Weights of a small audio embedding model.
Model: 2.73M parameters, arch densenet, norm groupnorm, activation relu, depths [10, 10, 10].
Data: 78125 training examples, 3.0 epochs.
Rows from block 10 of a small audio embedding model, named by matrix and row number. Rows with one number belong to one channel. Each number is 128 + 24 x the weight over its row's rms, rounded and kept within 0 to 255. All counts start at 0. Numbers have three digits each.
After each channel's rows are labels from the 100 clips, of 14976, where the channel reaches its highest value: "responds to" is what is common among them; "lies over" is the class under the peak. Only what is clearly more common there than usual is listed. The data: single English command words and digits, spoken by a formant synthesiser in many voices. In brackets: how many of the 100.
# conv1: bottleneck pointwise conv (model.blocks.11.conv1.weight, 128x208x1x1), inputs 0-103
# conv2: growth 3x3 conv (model.blocks.11.conv2.weight, 32x128x3x3, transposed, each kernel summed), outputs 0-31

conv1.71:159191115143124173146136111133147172147147135121114128114157152135115137140104156128126182132131091111124137137142106108115184119106088124101110195108131143137124106155090088145159105103125106105065114106124128163138077127140141137113148092125159145122150103158123112129130119037116091112134113101136115099158111
conv2.71:143104120118126115108155086118143167103122117106125173090109138139129154126116130185153099104162
responds to: voice: high voice (60); /u/ (25); word: two (25)
lies over: /u/ (25)

conv1.115:124103158139154152135147154110135142140136091117123141140088088127155095142099132163140172109190133160102155127110095130143131132137121116152133123151093108157148134141128167118128105096132161114101132138129146154128109129112104108116104107122123183148134148120156170148093141076159155143105150140150096147104090
conv2.115:103105107112132171126116133092119103161105089116101102161097074158130124108110117150129145125110
responds to: intonation: rising (69)
lies over: /oʊ/ (32)

conv1.122:098137088113098134146132103130144110100149171085139127131137084119176110150140124112112132128096155129115157152143108122098074137135097119151140134081109086102103181097154147119159073153137144135120134119112175086101166128164168074142135182104116111143139098104098116132131141123131116143169119125150122124149177
conv2.122:104079098108093152131111140151125179100124083121174118119129113111123129140153111135102156136115
responds to: voice: low voice (66); /ɔ/ (28)
lies over: /ɔ/ (27)

conv1.38:169163113100115189150118114150101178084111138111122124122127121103120138098133075147121129110123158134137118055144139113145118153115114112162085121105107128157144144117118124098124133116144104166100154167143116126130164120129150177160103124124124118136134129126110102131108103086146111140124125101157157114132125
conv2.38:160109100105138089124113068136105135119119114087138120128100106104122102145144127135181111163121
responds to: whispered (66); voice: deep voice (58); /ɛ/ (34)
lies over: /ɛ/ (28)

conv1.48:147192137138131131147120144153109180128131130148147119143130107168113156133146174120132083137115136097104118113169101088142190125131131145143117179080167102120141126120122117113101170145110137120096090153103088165099102112102118120121122149133145123110132136154154128118114139185122140108119127140121170133152096
conv2.48:134127132153123121119136096138154171092182172108139169114138164093133161145135125137143103150135
responds to: white noise (30); /u/ (27); word: two (26)
lies over: /u/ (25)

conv1.65:146101156110130147165111088163130119126120143127118139111119163115098149100152128123155140138129117158112145146128084093102124143139108101140141125170155114102085113134076120133152101127108113111116145087124150140097122131139134124134139136100091155163117131135063151116140126120132144203141098109107106131107101
conv2.65:108155169114140135113101099092137144091152165143138081142132161124152154170142154145140121120143
responds to: intonation: rise then fall (68); voice: high voice (68); /oʊ/ (35)
lies over: /oʊ/ (34)

conv1.91:120140111152174135114140148141120140139125152096117108150145096133104155159176114139172108110116129119117134127133135124135136129139121124139065136176150126108106152117110183162145144122098095114143148116093091132095132118185098133163138092102106116136100124155131109168105079104125139145149108076079120119124154
conv2.91:103127129132147131124151166098143195129131098103126106139106106118150097139152157126154171136096
responds to: voice: high voice (56); white noise (30)
lies over: /oʊ/ (25)

conv1.15:123116105122155139165095155102120153132132120113096141104124134119132159092157155122104098131095143165142154144083097135132104160131101118113126123135111080087107158120097186139137133125097120133181135150181115134112116155145129112121100104077163134140099113163086132092113138164143112093147121104126142131091130
conv2.15:136138121104134154129127117145164141129160181125128114117145161152114180180131163119090123130107
responds to: intonation: rise then fall (77); voice: child-like voice (69)
lies over: /oʊ/ (32)

conv1.32:140182142130143178140098113127127129150104072112125143142112131172093195128136106128136159131126111126103152139108123146136116097130118114128133086182136133138121114111115168084114138092112102102090092123142106145110110138119138113138113147097190152113123178153168119126140157177135159082134134143145200101130117
conv2.32:127127137158123124147127142164157130158172159130119071129157175104098119156144145102137138102118
responds to: voice: high voice (64); intonation: rise then fall (54)
lies over: /oʊ/ (26)

conv1.112:111106121126160131116121124097119118134070141116133115091149117110144146104131094134136150104150129156178130150120152172106089105130101138140159114111111129101131136090137153071102123146112142143105106135136199111115146116114106153128161156127149126181121101119163107124107153099150124171125133080110141121190179
conv2.112:106104102128151122079137113112150175121124084114137120133146127149095123100165145075134136115102
responds to: voice: low voice (59); intonation: falling (48)
lies over: /oʊ/ (25)

conv1.54:172104156111149130151111152133137113136155122209175125142135102121186131160151120106153132144136113128127119135126171140136126105121119128123131116155115124107122103121138153146108162115122161098115122085155165117088120150115108127143146103113113155127106187135138139135170172142129155142169156105172178095104188
conv2.54:105130102163157162166141133146144141104170144156143146118162139121101125100118105102122161082141
responds to: voice: child-like voice (76); intonation: rise then fall (69)
lies over: /oʊ/ (30)

conv1.3:137138123175131086149210151138131134091118125096099112112102149119129125145146124131141116077121191180146115124140072174117135103124116147102123127120138159135108183099149114172141128160135119148087136122127119154122134149130144086146123114148090099149128141115088142093126110117100117140138116090138082107138137
conv2.3:128128110157159146101155152107160141129099093116087119142144090084114147137126125134124160133180
responds to: intonation: rise then fall (51); voice: child-like voice (51); /oʊ/ (44)
lies over: /oʊ/ (42)

conv1.0:133104140153134118088138139186100088146129109138119144112169115109087111140161100180117127096124130180163105110126141186117122122111112137098105171088131135154179138122192165105100109133122130166127139113141166118153112120166131143152136152150167150129132115127107112114098121118129104147144171120133088141151176
conv2.0:124119121151119111087106131121121107117120148112145106186105161158112115111183159084131112140134
responds to: intonation: falling (59); voice: high voice (53)
lies over: /oʊ/ (32)

conv1.81:122124093109124105166170110149091148076159120116104118134121113136085156074140101126152157123131106144114167137117129118130086117110115124159134101134124124119137130123091127132136110132116117140115129111135152135184142115088152122133122175100126146134125105139168133092096141133104091127106115106127164114141128
conv2.81:118145178145144140110140109117106151121125159156142078126117148089132186126134120172119140127156
responds to: voice: high voice (60); intonation: rise then fall (58)
lies over: /oʊ/ (33)

conv1.77:138139119100127126102097113117122134159075133116135135104091106142138080146129143149144113132118162123201106133104118171131130118104118158107089162118096109135120153138203155073138121179138172125122134133121100086127108111144133110139174162126106130158130116092136115129161116108095188097182120156119170140159159
conv2.77:117095098157180148110114130126144168144133121153131130110163108136111127134146141110091188107108
responds to: intonation: rise then fall (48)
lies over: /oʊ/ (27)

conv1.28:119108123106165112133127152139130115115145143110138134087108093157146158100104114101150123162112095152117148107107088090126115151111105151175123172158157118146164155100094127140109140157105110138120109112145127141150151131134147129135156140110116139107100126122132110149111124115115144169170128095142136115154185
conv2.28:141074123119120143097093141116113161136128086065156160123107137142145113126149101122120133127096
responds to: intonation: rising (57); /ɔ/ (30)
lies over: /ɔ/ (30)

conv1.87:093129158158121126127169144135146100146136094104094138162123097137154124171087115125107115113072085135138118103125093122118121160149133143140113162115103106121153139143119089133162139162171124154129133085166101128094159137136085111155113144113145135144119106120112116137161136126094118124162112126120082156119104
conv2.87:136119103088132156104098127154109146086110107091129123147120118118092090111154157152149102161151
responds to: whispered (67); voice: deep voice (53)
lies over: /ɛ/ (25)

conv1.46:145119128132094116140111078136150133099114099101121115120080147128113137156090121145132112151118129135125114121167149153112125190111123129165134091106115108069155145117134130120129133140108096112184116114127160152137093102121091114168117156104129131130114118133143151147113127123112175112130146109123145101080131
conv2.46:112137121082109105111122115100126101112123114169108145133120137158123080089097147134121079127165
responds to: voice: deep voice (54); /ɔ/ (33)
lies over: /ɔ/ (33)

conv1.42:127129145146105159122155180119085106171143129114123116131161143099099136069104148123118135124153104113105126148129119124111154073128145144155096170100138130120160131124136138125122144146119097141160083107113130127131184122125095113125124090115100154156103144056125147137150155127101112145115130145096151145102106
conv2.42:169120101139132102130120109185137151128082123125129143132166117066098129130147129157156129126145
responds to: whispered (61); voice: deep voice (60)
lies over: /ɛ/ (25)

conv1.16:145116165134137162127152152111131116125135107128109141139115156139113095090110153148120128136108065103143092120122124122139098084160138150090100109096113142124169127133090137133211132147125113165102065143120112145115125128144115151103099155111087149187165122137124107118128135102150133160104125124073122145129126
conv2.16:190110138105114157115114103147119082136093100123144142156143148155136139146128170168122126108116
responds to: whispered (66); voice: deep voice (53)
lies over: /ɛ/ (27)

conv1.101:094129101093151134141114141123151162129181073100119127089101162109101093096136168126197139130133171140097150138130148108120125166150130135166138144130129112098096128130169128112137136090088110142064141133129137149100130130127135119116101169144134156159114159159150117173112139119143104124115138165184105155154115
conv2.101:146144105129127161123096105116116120136106075096068141137073105153125113146111129117153123120143
responds to: intonation: rising (72); voice: child-like voice (51)
lies over: /oʊ/ (33)

conv1.39:150169169116203105117164105140095143155116123136147133158112104117143149128100109138175140124125147157100156119119116107127083093141132153159165121166116147169104136178106174143143156109165163139082118168149136109138143124143123086105153127142156157141133143123128116098096132144127146130088145108164109129117094
conv2.39:125129141161130148156114125159171125157142128130104061140137142147110097169138149098145147115100
responds to: intonation: rising (63); voice: child-like voice (51)
lies over: /oʊ/ (32)

conv1.67:109109143149108123128131178118150082190137106122157122139106140174129153126170125139148082172110169155146123103110143092118101112124103135089113164172118136121133162125097101138126118148139184142157152113108125113098154176128127136148159083124138156117118154166131146110126129167086101112072135117121157120098155
conv2.67:152139086122146137170139131124174137136130141142111136132167112119115114098098122075140178097141
responds to: voice: child-like voice (54)
lies over: /oʊ/ (27)

conv1.2:143150112107098111097168149168093080141139108116131111161119106108125135158115152085120141104149113136175138153097136120123129116111100133140149141108170135123145076105106115114109147113154094115142134110166119107145149136097097163131139089137134132141132124164115095123116140137114112136114105130158117117169155
conv2.2:160111119115167132116117125083179138167137110134096144152150146174116164139108140162128137132142
responds to: whispered (67)
lies over: /ɛ/ (25)

conv1.78:154145126119134154175121124164084109128127115087099101126127137119144179143168054132104132129098110124130123097135112076132184128152106122121152137140111109098140092119133166126106152105094089118153106167113158110149123126139144126139135143129070137118111157134116106125147114128126093122155105156113113115166097
conv2.78:121146162142117117077133114087124125109143170146117075159104160124146159130155151155137114121140
responds to: intonation: rise then fall (64); voice: high voice (51); /oʊ/ (37)
lies over: /oʊ/ (37)

conv1.124:139136123136123117093161119099142157153125111102169157108108144151126175164103110111169111103098086138106138158155131146115119166169152137110137139129137139118117151113124134141123155179151191166156134100108086112098115163137172132109188119128123174115105145101156129090156113118132107137092143089147151138126136
conv2.124:112127126124128152148196145142139151162118089149134128119148124133104091146119145078137160157104
responds to: voice: child-like voice (77); intonation: rise then fall (72); /oʊ/ (41)
lies over: /oʊ/ (40)

conv1.125:086145132129218115158163127109142154144141115143127124110143112147178183176131173109111104111117104112160079114102117099125116125165142128104167107123111134087163098115116085115122150085130108129115109126090144119153142178099092117102131144174119111110126171132153131109150131138114139112064120118149084154120175
conv2.125:150129117169154144126137127085139111111152141161127148122099136103141154076130072129104123099104
responds to: intonation: rise then fall (78); voice: child-like voice (56)
lies over: /oʊ/ (32)

conv1.45:152125204088125102118166116152118130157135125147135155101165140133135110132113107140125151126118126120105148098123165194131147124136115148114169120117141119144138143131155133148095113119171143145136130114136122167095100146147088129112139128129111123185102139158112115132092120161106111123132117144167150118109087
conv2.45:125139103151134129102155081130125111102141095104105155163137154074116142120098148120150134098166
responds to: voice: child-like voice (91); intonation: rise then fall (66)
lies over: /oʊ/ (27)

conv1.7:117139100144107115144115112071107103082103104135158114173105131122160096097168144144112136138099076135131184169119129139133118127107131117137120117099139110127111113111146143141117143145112160091175147116138141116132076136096149115114148128089136122113130172129129122115091112120123112151091137117140147131136174
conv2.7:086149131128144104153115111110117171123166128175109148135136173094123163110125153100128126143097
responds to: voice: child-like voice (100); intonation: rise then fall (69); /oʊ/ (39)
lies over: /oʊ/ (36)

conv1.79:122093144131104116149121142142129119075143089127074156106130130131104122093113153106143134090116149117136160125115138108100123159133152128088156100134166107139157122128138090096120125145123142129183130154137131136086119128128108144090116127161133133169115133114149116118150127159155114160121101125103127105152138
conv2.79:117149132091126131130134124084141088113129110130098136113114086116131133118079135158076107150171
responds to: pink noise (32); /ɔ/ (31)
lies over: /ɔ/ (31)

conv1.61:144142097129138086128113120148126137101112112164105110067117126124148155155120110118076165109164131138168125156099110149107132150139103141132143147100109100136080126146104118126142162129117154138109113122118146178114126177100163132162108166094083113145111132111145100129089136118131106145102135108128135116135093
conv2.61:124136170117163138099150095138116133111197153130129128133095137113133189119125120163139123124136
responds to: voice: child-like voice (83); intonation: rise then fall (62)
lies over: /oʊ/ (29)

conv1.92:165107139137123158157120143156128154141126096102134077137115074096130108117134156129143112143136071126113148138136146134160113098127158123148133092089080130100116187113105114142172125138118108169140126088078147142159126164096137182098113137099152104093134122146090131101112114130128113121105144129115081131129101
conv2.92:145121119141129088145114099152101138096095118114146117126138138125098139133155186162149129167082
responds to: whispered (71); voice: deep voice (52); /ɛ/ (37)
lies over: /ɛ/ (32)

conv1.52:103168133155115116141113107119159101097148124107128124125131093142174145099100166133115111123114125142149172130125112111128142171163131141147142128093176147110107129125095135128121133081118101117147132102127123101165103141123130114094138123166100162099128152149119155097125108126088127140123147140149192106127169
conv2.52:117136097120131113112136125112185107066146175162118141141109090155101126121097115136125124145135
responds to: /ɔ/ (33)
lies over: /ɔ/ (33)

conv1.113:156107146146176119119100117144163087156173081118147131128122126132156160170146126123132159161153079114125092106106109093113133164154102090078174133109134127123154088105082098086105120127138076114155119147125113106185154140127089129119128146133084107116114135152091123071134138118139164118114156110109134135134166
conv2.113:128103140116108108107111141132123122097098132088167179159120161134158092099161110125134094140114
responds to: /p/ (43); /ʊ/ (26); /ʃ/ (26); word: push (26)
lies over: /ʊ/ (26)